config.yaml
encoder_arch: "efficientnet_v2"
horizontal_flip: true
tokenizer: "word"
encoder_activation: "relu"
text_encoder_width: 128
text_encoder_layers: 8
text_encoder_layer_scale_init: 0.01
epochs: 13.3
Rows from block 4 of the text encoder of a small contrastive image-text model, named by matrix and row number. Rows with one number belong to one neuron. Each number is 128 + 32 x the weight over its row's rms, rounded and kept within 0 to 255. All counts start at 0. Numbers have three digits each.
After each neuron's rows are labels from the 100 texts, of 14848, where the neuron reaches its highest value: "fires on" is the input token at the peak. Only what is clearly more common there than usual is listed. The data: drawn human figures in many poses. In brackets: how many of the 100.
# fc1: MLP up (text_encoder.blocks.4.mlp.fc1.weight, 768x128), inputs 0-63
# fc2: MLP down (text_encoder.blocks.4.mlp.fc2.weight, 128x768, transposed), outputs 0-63

fc1.375:161144177140170121124187144115181084089123095127189141123081149112170066143151099102166106122084105111091121137067177113147170081135118156084123105167161127169095167160102137093156110110158116
fc2.375:117119145048127124149118140170083133133071149167121078151122098133145124150162115156148106140117182131075166145108096170130076133135129104131140168167116112068117166148129105132116100096041164
fires on: "running" (100)

fc1.517:136128149202084125138101114073143136085130131093196186107101094071126128125174149155163190142165079089098127154124191117159118144166115102155130088127147088126143155093083126127150103172137138
fc2.517:110137190154106128084089128113105106136178126119104138123129133131089129133175119140148132162104104132155142149141136168104181216108135114106106083162152150176169181049115177103131162174104155
fires on: "jump" (100)

fc1.351:154120129128079130150115122151161130152142079103167137112094114135156168077132079068142135165120118165139112127178151140171147131087126116159100062113149131121133164083025123106116173102092086
fc2.351:101145100118124120124123111202103120107121149142147154141103107105125094122095117118117153121108123133082123111168221025155179068138177117135171128020131139124139028110096149105147124129112124
fires on: "red" (100)

fc1.247:163142187128156119087128087132111146109100167057130148129101081062083154162106095145149142108121084109110086121107157172144172136155144136161063119111201086123158163118069133090049138107111117
fc2.247:128093087111100159094127131152127167095125135097161106151101142125126109090179152124118120216090103099129136160127135159161153120099107186132147113161076171139158137136032128077141162116153112
fires on: "jump" (56); "pink" (36); "brown" (8)

fc1.679:195116167120125163139138095127199167148087160132083157102144117080161079121173147114114160158142090092145124153061118154136172149145194125110113114095184140135187165140145150074143119126062180
fc2.679:163120148086088161073140111200141096175119158128141103193113191159145173140185133145131137154152115177106166169141118190154111172100113132133102085125125122054117163101114160105185132121083127
fires on: "red" (89); "green" (11)

fc1.720:160074112141090147118110110100157192116060104081093145123106113136136115122137094135124136177128119122141116179119162114120141185100133161153109085137174117163120115082091146127094108107100094
fc2.720:132164136166125131168179096205130191125087162127109121150147124092180088125110120086148142134106143146082167107168087126123172201075152191135083144081073110112145066148155122185134084151157145
fires on: "red" (99)

fc1.160:149068149163143070134154121119103116117142186082146157140102141141157080168103147162185202106133115117100102104119097161190119158169128133116129061059150106171099212090092144125104165120100097
fc2.160:099161107093137086091150106121123105164055136129148090167098090090093127138185107145123103109168109194155145133095159154132165135120112166138105135095122158099120195052071168103160079116141101
fires on: "," (47); "pink" (34); "figure" (16)

fc1.480:130144154171173093091098107112105116078085167146160121096128094048112066161085106179104141160121095163152132153106196142148197103107138123114116159147115106144155146120084135169139157108159132
fc2.480:155165133151154102131117095129080116096116100073157126140113164071143113109180126115094137145119091183170022154146130107172139140151148125179162151161135134091109201043066127103108119141138096
fires on: "out" (77); "handstand" (21)

fc1.358:173126115143132106091162054113093120187144146068134172056119105125117126075141106098163112069151131063091137158082189119138140173117139170126104106094144096100182112138101082130131121155073150
fc2.358:180098101152151167153133106091145136112153117148079073150118130059159127113166158143090119131125143106112058160116057077156008110120154097108135122090123135143132151157134138137110104091118087
fires on: "white" (100)

fc1.524:136154109150162099137127116100149131109157107081144141124111134105184127143139120164168109127128100073122090155149123139164076157112105087078083095107160077148107153139102113185106127125097122
fc2.524:160112140152106153059138102168130105149182180136103115150160129114142080060179143112085062128151104150155091116186140151124178180092107090043102137119132183118128189066106165161191124107158154
fires on: "arms" (59); "up" (41)

fc1.70:119142148098168090096142075101133148066086092130201150063135168127067136119146151131092102132123170166113094144135140098127175174105135107103140107118086144153151139112106110155177122066075109
fc2.70:153137155136128150164117126106110125139123133133135145161124124128054093103162133126125148168123143119123054103173109077156140159121134098117108144086134063127125109113218117161144145133140105
fires on: "black" (100)

fc1.438:164120154120154175094151164137155100091143178095154103144174176106123090131138105166079141126159114130096104117080094197119093148187156109082140144103105127100088118090138126106161134121066120
fc2.438:121092053133115133080141131158153132113111126105099153137127107141211109110099129118125102079102114143142180125112169003137107081158120124129134128060124125121120067232120116098109129103135127
fires on: "sitting" (39); "figure" (32)

fc1.460:138111214157164069097176125191110144134123097121142156113131112129126136150145116141147087178103100185123040138094135121144163173143051168098078098113161102133163193171129158113143139130131159
fc2.460:103117132104072126136145085091112107099107180108150131125155157208083136150167111114107089143052176091106125141105134121121177141113155125090140119171104141127101186174140147127129156117150133
fires on: "out" (50); "lying" (47)

fc1.620:131165152090156086122126046105132175095089107143155154066116144115131103131180111155150098136083138147070076161143129070110157193076153109077113087105132158141164120152116077159158118053088119
fc2.620:112150167111111148171134118101115128142132135158122141146135124120082096122178123120126141177121122137115047119160087073150140184147123129128133145084133092116141090134216120159147121132156136
fires on: "black" (100)

fc1.483:100118156116139144151100160140144130152163158135082077139169168095124074095190155106133103162105148126165130138094129166112176109199138153123086100119129091171183121140181127095164132101135134
fc2.483:116108125133169142184126122155144126129127133128132114136136129129086135136195120140139117178116119126120150147109166210128174112134137128133131126029126133131129129145227132095115141129126132
fires on: "green" (100)

fc1.370:166093167116124114150205106110145105136172172077107132100176129128148139150154160120117108085145079072128158139079094184095126110166105130061103194067168133112143142138118147069127144112122171
fc2.370:099128117134122112129150129163176128081138135117103140136110121164088112148129092147108114000104115147074227103109036193117121126121163139124139140133092131194124065137095144078126130139128134
fires on: "white" (100)

fc1.499:175181119128114088080157044122130164079138098102093084144087134117148119126091108202160214164082110150167138181136148182127155077171123143144126104108105097117144175124129152099166150128112144
fc2.499:148164130173115124123137148181168086138100128116144077115135119115133157124166123118103135143120135173140150130150185144128192177118147102182115104175150126139149176133060128130085119135096080
fires on: "jump" (100)

fc1.733:142129133127205146140131077101179127150116124087178140131094116073143123192189103123130135101134102097123158146156166127139121119149132138089100130128157101161182124149128117176191133171116209
fc2.733:108122058180214160153186165120126154094148118160162140130124092114127131130054100123132170092176123144116189143110141139149121071133141080077143117096190167148172134143160094101104159097109142
fires on: "lunging" (100)

fc1.404:090068147135118095062130156122172062107175135103153119169126079116091113158175105210179118173156109122115096136075126153039171121148110104135063119149136154109151151131092121045103129116128130
fc2.404:113115122144125144088148120139145127107125117110112101106087164145177097070118137120095140196099115157147175115187160110130165038132158093170127110104170169129103062106073132153127159088118144
fires on: "brown" (100)

fc1.25:118077135147159129144174162142126169099098179108112197087085108166168109125142147115102118157125095106097092165079118118150175162161123101138124065113150144080104161159150161178095118127138115
fc2.25:121139104154153162138107146143126148112107092140194106138142134113120089150037156134102124131134120103094098138122059106135007117187174106130101069131101092065150101143133163195113140140150139
fires on: "teal" (91)

fc1.55:114095128148187179104181164105128151054049088108130156139172117076089138144111071148098183105150114139136116183140159179166172106149133135127116111118135148167105155150148098128171159134085154
fc2.55:145140072132150111185134147161102138150110127124113162142128140121150127106068118108119086131143083128113108123123138150160219138088103108114107124129109074103147167142054114131105105164138169
fires on: "teal" (100)

fc1.575:144134104116143156134118180151101135102074145087129117099133217159126151105129105171102115162083033123167070136054164105088163141152101183117099094152165102041104110095153100142150164109117178
fc2.575:132110150096111147105098161161099174154075165119135151162135189144107145144079133126153087114105117092213128134135134121104117135118072112151091178117143101112175075059170090040137157100131113
fires on: "lunging" (66); "sitting" (23); "standing" (11)

fc1.211:109122168177164062153106108027131137132110160116138222105136134153167138143149161156140133149083106123106120182107099211160149172098129092139121143141148118146113197107144132104142137128160112
fc2.211:118137185083107111085133122187105087180090174142128106108102127094091087137145143122056127101164134139162189137151091148123129194137123107079118175165160141092128215106127109083137115079168094
fires on: "pink" (100)

fc1.550:121101113227114143148121145123121106130121132101113183118127131062118135154114124150134151177119171105089106195091135149203095137158121117124134178133129086114153128120117161146111143118145127
fc2.550:099154178090114143114159108140138104147144148150117104152123170154168188116153159152138129146142152152134120125120116133103082205125138065140145139112130150130153143096109144041157140155130123
fires on: "red" (100)

fc1.383:111119146205148136111107133079113156114100133134135126087104146104136161073112175099104151115146095134125119168112107146163103106100135093173142124159128193079143101173075145132143152080183182
fc2.383:131150125127095126146125109139122148158137140153109134121116118079158133144105084148137139140087113089197154123160126061105092049118124132175137135179105121116143115141027092145164144111170112
fires on: "," (76); "walking" (18)

fc1.455:177102143155096084129140081102082131175122087085122096126132124109129094093135129101170131096103091090166164115137138155108132168182162113128067087174176145161109112119090132113154188117131112
fc2.455:133112142095167159088139104114113107093089120146045079164163136093134148155089222063140099102085169149189156062142169050124089113160136098129137157125097137149157175121107149090173154140123107
fires on: "lunging" (78); "sitting" (8)

fc1.713:203116112148128153104186082099102090159134170100117112115113119067152113126109166146199138095113127080126080129154119182109096129172044157073107185095139099144149148160151158131113161145117203
fc2.713:117185120176125089142163104231179150085167138078101128176116098158091129169190139118053129089159117159124128130182062161140155182135150131143140130107129134147116093110114169159144104082096151
fires on: "white" (100)

fc1.574:120140084141121139032131089144099198142153129090115132143114108095192049193140082150090145134108170157099109125080142151141151132141139137121080102109113103128143217078124130108112169158087118
fc2.574:106091079147220148175102139118114121156152173144107088135138102135108122131080103107138066057120134180076119107138138117107199051102156141095151116159120119141111065165156113190130130121188141
fires on: "," (72)

fc1.728:121109085134114184098142142062107142143075106148116151166075133079129104164132089130119117114141110051110127148129150120115104106095156159073174160172172099199169139160142113127088132124056108
fc2.728:153138051135151121223138153170104108142141154151126157102127111094141203127061098134108115176128157163099080157134125114149092131141113130060100148145119133129127185218115125140120164087132133
fires on: "teal" (98)

fc1.503:136139170118130135130132107079141144097095118090159148111137114110140139168124125148106190147150097090115136188122150255114097100160152116139118099131173134104140086128077154148139204117116103
fc2.503:089121105193141086146132124044126189115113156150117194147081132097142105142072138113123135140107133108147102081122205102106103128138116192134135097066088114098103153091129118144138108143106105
fires on: "jump" (100)

fc1.1:162156149167146167166153121104171082135110069097123098163120129134158103115145062161139134083164092168131080124118178200142129117116080136133103174194141146175145183097128159160180158140144222
fc2.1:129121072106180136133120156100105142081162106153103168116116098100115115162123088163127147054169099121147104203133152196119127090120116146146129104125109113159135111138187137140177073080105133
fires on: "running" (81); "sitting" (19)

fc1.15:134181202177139087091145135132183161103152153121132111122123065089074118109136085138138135147144162121130137144111166223119173105121097137129116089050179100134137150087126130117146121113139104
fc2.15:177122138102110141168085071217166133162146135101161093113179123128085120125108105081134071143151135180122149151113169122121171113120154101093159134133142143061135174102073189150095115117082124
fires on: "out" (75); "jump" (25)

fc1.153:156135128167094143085092059139133091092139225104075126127105082127169157124150165163117187126111036147083110123045094157157108115099135155113088089110135094113119142201136142122051149123089123
fc2.153:202168138112081171159116157104132155086132098155090095129136151066157122103055159154118148151097088145117117153112059100148042136129097136131143150153142121138105110117167139129145129084089116
fires on: "orange" (58); "brown" (33)

fc1.583:125136161128172099098143161110063129085136165120105173105146096121092131189125114133113106114179121079047148129096147163132111137192147102118097119079136123140156138113103086093083159142128160
fc2.583:072171109123140113159196122178157096174078077192123134172172119150089136126124167095135119059071112112130132107182044176146136141087130125097128113151117162095147180127100108077143103152126119
fires on: "white" (100)

fc1.716:135157111145148134090118189050099128124136155115104218132117146173167133131162148104099151190159162132083097141129115200104177128115111138113109140179115093141112083072135179138118158135167106
fc2.716:104124135152192145099135111138102132119127104143138150087098130101184154128157136100084131147125118119129119130117068148120171144139158126108160138189136119108126018030078085089130124126123123
fires on: "pink" (100)

fc1.561:097109180176205128127123153139123170094107151098127173116081086034132103118081108179172081117141105118145118149104167148138161154082162132071132113112146116138130165118113053106194133179068151
fc2.561:122107112108182099058108144201099204054176163088138138123112128101147150169160089121171123095145080127146117103132144089102176159133165122125151124137138124104130176035041174101121124144121148
fires on: "out" (100)

fc1.706:074063093127143086089119151151098186109211129142106148171131120138134098123104111129079127137117075160071051137125169119150168137128090126154117133125132096116156189178075128128119166107142129
fc2.706:113110061105096087211105138071102119134124127144119158083098131162109108096031138136118126141144113109106113136129093154100178116163108139117112121128131122100127127232149128170133146099110124
fires on: "teal" (84); "sitting" (10)

fc1.608:086100104131157066080101194150169077116161150101159131179125136062113081123143135166154110129061087113121111115070186175131207182178104143105110144093214154137156170093123082117123151083088105
fc2.608:140144094110058136150092105157085151118113143115064111111154080148114063160208089085131108205144129141135068102108150067121095145143073145116143120112095126101145046161143163117115126169159150
fires on: "brown" (100)

fc1.723:154131112128189154149103099124140119113101114111170133103096140132079148182131103110086123120099120101158122109140122131113147140113123078065081102208123082138159145072142137169120089155160185
fc2.723:083101052126184117134150146146157116118143113147142122113122139157150142124049145137130127067110146147133185158105158119105111035118149123137151119076091146117058121151174152099147109081128142
fires on: "lunging" (71); "handstand" (29)

fc1.732:153151151197110125087164114091145075139093188077170179115114146081127067128153178145137165096141083125134093180106102164178121158194114134099172170161163125198152173153084113103186146135140167
fc2.732:115199170094110148158124157116114118190124150122132106109160132115069124122121128178103103121148175162131147135052170131155146132142160098172062139120170135201143134136065104118099171113114096
fires on: "kicking" (100)

fc1.168:183123143163115160123129116108100143122088132088095116127157158113118125134163131164129163070087141107195109165064153176136118134161106120129123130126136092165195156154138124097143176108125191
fc2.168:139139172093087141133186114114136096160092128126105089153109081121093158151216149189082123178160203104103119149069128127128093169079117162143156117110107099157162157085122137045176101154141116
fires on: "red" (55); "green" (45)

fc1.696:077177085115117075094106147103128100137195123112158102149098118102160145115114066188231096190087112181087123117090149132114136100168106129132101138131188128117140170101080113150079165180103095
fc2.696:110118043134135111051121141127119116150112154134116149120157149130156159131192114104137135253102141146149131096122144106129152129132101098112157118180147137121131001126106124145160130133126141
fires on: "brown" (100)

fc1.179:130157159158160075085175140127108104120121093144133148106118147082154164111148089143083100133081146113113123148144170081092138092145120111104158105113122161212137111122070149099161103098121138
fc2.179:108116160130134154104135118151137129094142145150085095117143174140130106139134118153143128101107118194107120081078083185133112162186129156165141132169103118091105182193131170131078129151135061
fires on: "running" (75); "jump" (25)

fc1.609:134100140157114123125068110078153092109144126121172147100115107075129057144140171158109138199091074127146126112082184111141109073167134096123120128144176150199129174129168104131183146130128120
fc2.609:130111118091120150149135115176130119136117155034111131133125131114099095137213154157134078173136120170093098175143117132096183148094173147108115129040137154084149139147225106108181144151163123
fires on: "green" (61); "brown" (39)

fc1.415:157154108123108119168148144150091108140082097079144135092111111118157088128097070133104117133094127142106054119144165099148134157137137135110109144113173103152161134094086112161164109065096132
fc2.415:140086191107164138046118135100131146137126136134063160118178139126103130138192099138130128115111160149117101164154091148118188155122093139171171104144129149115096190103120132071195161131174109
fires on: "running" (100)

fc1.263:119136161095116166161129176128153093143201153144054106122141145085130089122152156110110130160120125120169121142063154156148186145197128135129030095142184082180175115128174094090162151093131107
fc2.263:121114134134171145178130125150155131119116124121143105131132138123078117156202107127143122181121107133130150153123154219104145120135132136129140131041121150131137120140243144102119134131137138
fires on: "green" (100)

fc1.593:175121134170120126125119035093159106115170113033129149152110112112172115151126119156100144119097054111189084139066151123153138109113150141118155085129151095137147206133145140121131121129141116
fc2.593:134119138167175130082156146115123133130111146117169157148065160130146123136188112139119116172087140157139141142126165132142184169104133079103105103151140098121200170110138110124111103167162160
fires on: "running" (60); "jump" (40)

fc1.429:154065154065099087085098116132143082106168147089105122117166170119149101156145157153130117116098132124075132127058137076197103171135152241103136119116143115130179129143153101099142170091087147
fc2.429:105171193088161082123113118094126151089098160091110160157101117133139155164169078112156131151137126138167138183165120148116106109125107124078087125209125156095136158119125166142158119125159148
fires on: "sitting" (83); "standing" (17)

fc1.660:197132153162147103103098131155134140083081130139112144115115106047177088106137111133152147140083096185084192156121111169190136115130191175153195134151128116113173179159104102136116157117160119
fc2.660:182146119148106119158100146210130128118121104108112091141084108161085162093142153114074149152104104126172133122128186103137141128155181133129110109127133099115109067090066118147108110160102146
fires on: "out" (96)

fc1.461:071146158084158074106107119161156128085143182116161150129137092121174073149162139154124136137056104134105101108128137111165156143181103096154047165152133080090108249140098127125136141110130111
fc2.461:157130044138154108214137073106114129163137131144099103139097135137126092137094097142087122125121152131122163107127140126126095077095098085102076138133116117141142000158174128219124148142134124
fires on: "brown" (100)

fc1.330:160105102153142112107162123106110053079183148091134110086136127128152114089211088155155059078126080105160166128104166138108092069114146176127136109105145126104162153107108140037121106130123143
fc2.330:150132097133063135139150136098120144093146114118115084092129129149109135117135140136102135000149138135140179122154157142110031082134175113134148146098107150150113155125132161060154113104130104
fires on: "," (72)

fc1.289:162133059122126129123176108090134153089165182111111116097155151138166087145156108123133095139108139131096103117080189144157105169191155165088166102123180039133177188123149095166103136091106107
fc2.289:076123198139117102115161119121124099126144140126134136137095124099122180169161119182179128145112107175146109130160132165117139142104163109081115113154173136138173207182133122105136115115131150
fires on: "green" (52); "sitting" (41); "jump" (7)

fc1.729:193118132103156125110097114100175125140109129126180120081098112156122134173133132106112110156068122087103128127129117111154112109140117088071094077151137130145113128074116180183192113185121132
fc2.729:122117039082164089127136154129151134118151138104156098098106154157150168173078119124143119081129145125165187128113205097074083089130134097181150132092117117121119088159190128110168105119121153
fires on: "lunging" (60); "handstand" (40)

fc1.76:145143136164166084124135116077120113155134113087156174136108131091153145100179128137133154159141092057144077182119149108114109078112132146095092098128175150112111155129059135116123121076099165
fc2.76:154134128116148118077102103163089118167215138123096127145105113141103120155173118187170092119139129105100111098150097156154120113131112145107093101099126113147134151083202147160139110112127172
fires on: "sitting" (100)

fc1.607:113158087176132072098108102111112129087129114202107171132107130149110145176127141110123130129087114071094063132105142205155109114183119070127092118093152047120139167121083139178137089138117084
fc2.607:102152116131059121190156113142141105114146121090107101157104122176138103160137110098133145089075170100135141133128167123110102131093130106162124093144152157109098128115086120074201115124142154
fires on: "," (53); "in" (23); "star" (7)

fc1.218:139145123157166154088170152096166156090126130090132090026177137073111120125126120139118102082159104154128142184076119101090112119132133075115115100152144144056153124094087149146088129129079141
fc2.218:125137146131062109147133150086139132118118111141133075125099164165057107126122157119155126097084108138158080089120086119119081109141167119152134139096154129120153135059099118126144103143132119
fires on: "blue" (100)

fc1.61:106118138149172151133123119115125064079181175131091122099102116085140105153187178125071133144080133075149117138098148145145171173159094145082068073134135120175141134156110109114155122043104140
fc2.61:141140102132100129142098132172133097109141144081118104138145101137079119150237114112086152162095055137097176181118153186134145196119109130145120134081135107126131125109203190112167129137135193
fires on: "green" (100)

fc1.448:135145147150163115152131136122147155107067139097159169112127119069142122148122140136159147207078110161107165156098152139146123088120129182103136158139158155088190178108071137109140116149098109
fc2.448:141127110194131126161122164189125173131126132099157143105096114128097098134140151143107151087105111154136118162111174116115185174108129162114075152101138113080146107016074132152119118114121065
fires on: "out" (82); "on" (18)

fc1.225:123130194191145081151143128097144129076168129077164143080070146084157121125167098187105185107098087096124085153072131093177151158139113126078078081114192057148170138108100147091151128071119090
fc2.225:123072103126072106120091120139161092139174136126166144177149093119133163162211136196096110141171096187122112168105125135171116184186151143138117105139133184126178124099080130196144129076119047
fires on: "jump" (100)

fc1.541:096097121118093120139191145109155108112175111098113191128084152121097129138167099122186143121145144069197089102164119097134122171107075143137076131163160120173163137097146161136143087124149184
fc2.541:186087057134148135086143175137129157128076123109100117097149150146148149128085136185082088088148097132111163153102155085108092127123164088118084116157137133130099099224119071114119115108141094
fires on: "sitting" (100)

fc1.441:127114175133167115102180177159194078084163077082153125122096156155108113144137093105143152130168114111133121137129097118154112100121055121131147123129128126135210108108126143183138149105137182
fc2.441:152103149159144121120119166076115099073101102128131169113096111123132113125064091143162102120135112145110104115114145155109136056139110146093111132122106146140130110174158140113130102131118129
fires on: "sitting" (92); "running" (8)

fc1.387:121186158170158071116194119122123097101106056091106088116084141116139117102105102140112136120045133172143103140151110208165178108156117153122178112126109096154143120119131141122180138123119094
fc2.387:157124108131186120101152117178148138134125104120107165106127079150155110129136138109110139106140132160134125132097098108137177135126165102115141150128144098111146156145104169101128115130109114
fires on: "running" (54); "jump" (46)

fc1.32:144131130120118156147113104133053095159160091094083148110177115158110175117152151114125155117128076079056119104107118133154184107049108121163144108130173141102169126154138140183141132099114135
fc2.32:147087114150116193181126126058156129159136116128153144153127143147089136143047159151113117122123116112127109136154146152143121040135166127101121172154090171126110100172194103164171153125161160
fires on: "sitting" (68); "teal" (32)

fc1.356:146074147136081069119124085127162138102087094086072161077154123143128107167188158080184109132105079141146077133115170078124172142126114166115098098067176122165142153155133156096078106071094098
fc2.356:121100153175165165095114103137106078163054133099141140137136158145161121155193131104162109096085154082140154144163117078123093112193136147137168125165086080134138189169131120120132110158122120
fires on: "arms" (54); "sitting" (30)

fc1.34:107139114157165130092091200136111128080174180137132125112126148084107071110160115120115188118143104095155140135091166116136154128110122096126087167135162080168242138159151114133164130106076153
fc2.34:112148127093089152143072113083096113142110178072114115164119097131051205154207103138140159142150106151127144137134155208130083128104180119124140070078150128167139136148227118158082145146118174
fires on: "green" (100)

fc1.71:142085174151118119140112140069158128142127119149052174102120169164150149121133102106119172171114109065103131174080119099137159097142133072145076134136091123149183152100135108132101145135114089
fc2.71:146131188097117102089120143136152110109114071164157179157125127120194087142138141110106133167147091159138228155106089138134103154134152111222164121125127099143147090127070128116127119097140119
fires on: "red" (100)

fc1.233:145099183187134107088142163094146108124118119139187074128160130122161089064149174174199183089180113128155056179144098109182109084143105166085142096110178131120172203147113099139133104086121138
fc2.233:165153100112044088151138118089125133128105120136106071110109099135088136126117132120129157062112121176134110144160136124157097097147101102160112095161126146129087134081117142188121133165105120
fires on: "blue" (100)

fc1.473:118129137181098080153146136104179135072119120085138108108178160167165115167138170134155122084140119075167118187152161081124122135147102113148121055201143128072137158180095143161095094102118180
fc2.473:113140073122059103098149172109113117145080123117147103122134136114179154115090138129139154068153145168134180131110131096116021066111137117171103081205126126112119131142085129127135129141142126
fires on: "blue" (63); "sitting" (30); "up" (7)

fc1.133:097095142124125136116130079156066140128119110127122206108094092143132105181200096175144107153092102088097091129117141140146123170118113092116156122103160080149152203157123104137094158123168157
fc2.133:115184161067148131100156098152127129168181122165146121112097126106143201151143142140103129200133118119137192115126131126052120112157077138127105122102057144098158131080124115162136124111208111
fires on: "teal" (98)

fc1.150:134084121122162156096129196137142186116131148107127139130113165116118082132171060113106131128115126125121145188152174129142162131106104097116109109174181142084151103117130159172124100114106097
fc2.150:116150114144166129223126119058127142087107110151116076155152141163100109124062127144142091108118115133130089077137083199152143082124170182098113105066142100143143152125130140159137110110117139
fires on: "teal" (100)

fc1.519:214183150165124113096127158121146136122157123078141125113115096070153182124095069147163166102123117158117110107150140162136132125140078116150077105122046066119166151137116163174110207139155103
fc2.519:097104116139176157218145128168196165132140149128163147126157131130107138114090130110131100163144110122121148171113136038138200089106087099168068118119119128129124128155109155106095157134082096
fires on: "out" (64); "star" (36)

fc1.59:170130130111135138100134061191068109162174101129170099116185181143101141172110108128147138182115094085152100107119152131141139211131069165125162125141142149123167092127058055170132147093119124
fc2.59:173154166134134111127145134163146110127156161110134120156143159150057131107068138113109142180122108130173078128139099100114056047108098144095137143088138144143112144116046138124145125132129132
fires on: "lunging" (72); "sitting" (17); "standing" (10)

fc1.206:118120115187110106108134125149132132087152115094114135132122156121208115116108175164090136078167085146158057150127106104103125132154128090135122070164145142097156188151108092156116183129127197
fc2.206:151164106123054091047115119090100132135098138108121156153112133103123118128138130098142177102146177140115166103132117132092081079120119130104128124242146161147106142135053145172087150166137134
fires on: "blue" (100)

fc1.601:162132153136159104127154106138131083132139148123112157078150127118124154129134153139118081039165123042110164111059092141095122131161155147081130142108084071127140139169087152082116135085178205
fc2.601:113138156130179141155151132205162117157140128149130150160131142113103142167119121128132128000122145117145200123144018224115120153121112135142140157113116145133139079132062132075111144125123115
fires on: "white" (100)

fc1.452:148075163154139128092098106128090063108128173111076131077118078115182124113136125126109178130121145109088124125074161133158114150107136078135072117140163115100156148130161114132138224094123123
fc2.452:180149179140184088081172131121144152094135136075201138099115144112140154167193093090121143105163149149075131175079090147075128191149145156106127183159126142111121185104109097071142140142102149
fires on: "jump" (100)

fc1.240:152154098148130090161110154142122072141116143104086142110129156135129116089119104077096133095062073123074098108120147178155179153111098166134130125141205132140105152098130163111103106077162073
fc2.240:111136213174236146161189141140131139090083113172126123125149176113124130148130170111100147125128161135139132147122119128132167137158151136117144117103107111082087187084084150061115159127173071
fires on: "running" (88); "pink" (7)

fc1.622:152077104142138141164139128072120091108111147095123159149098097146121093102109111133159113102121104086155136145075115103126113140134181104093146174102194145186197145172172081142133159075050076
fc2.622:157128103133115143165080152113087145159135116136183100091122111089156134080129132193141149167196114167090062093143116133157156204100105091141137172130103126143146141208166150142106172121138113
fires on: "teal" (79)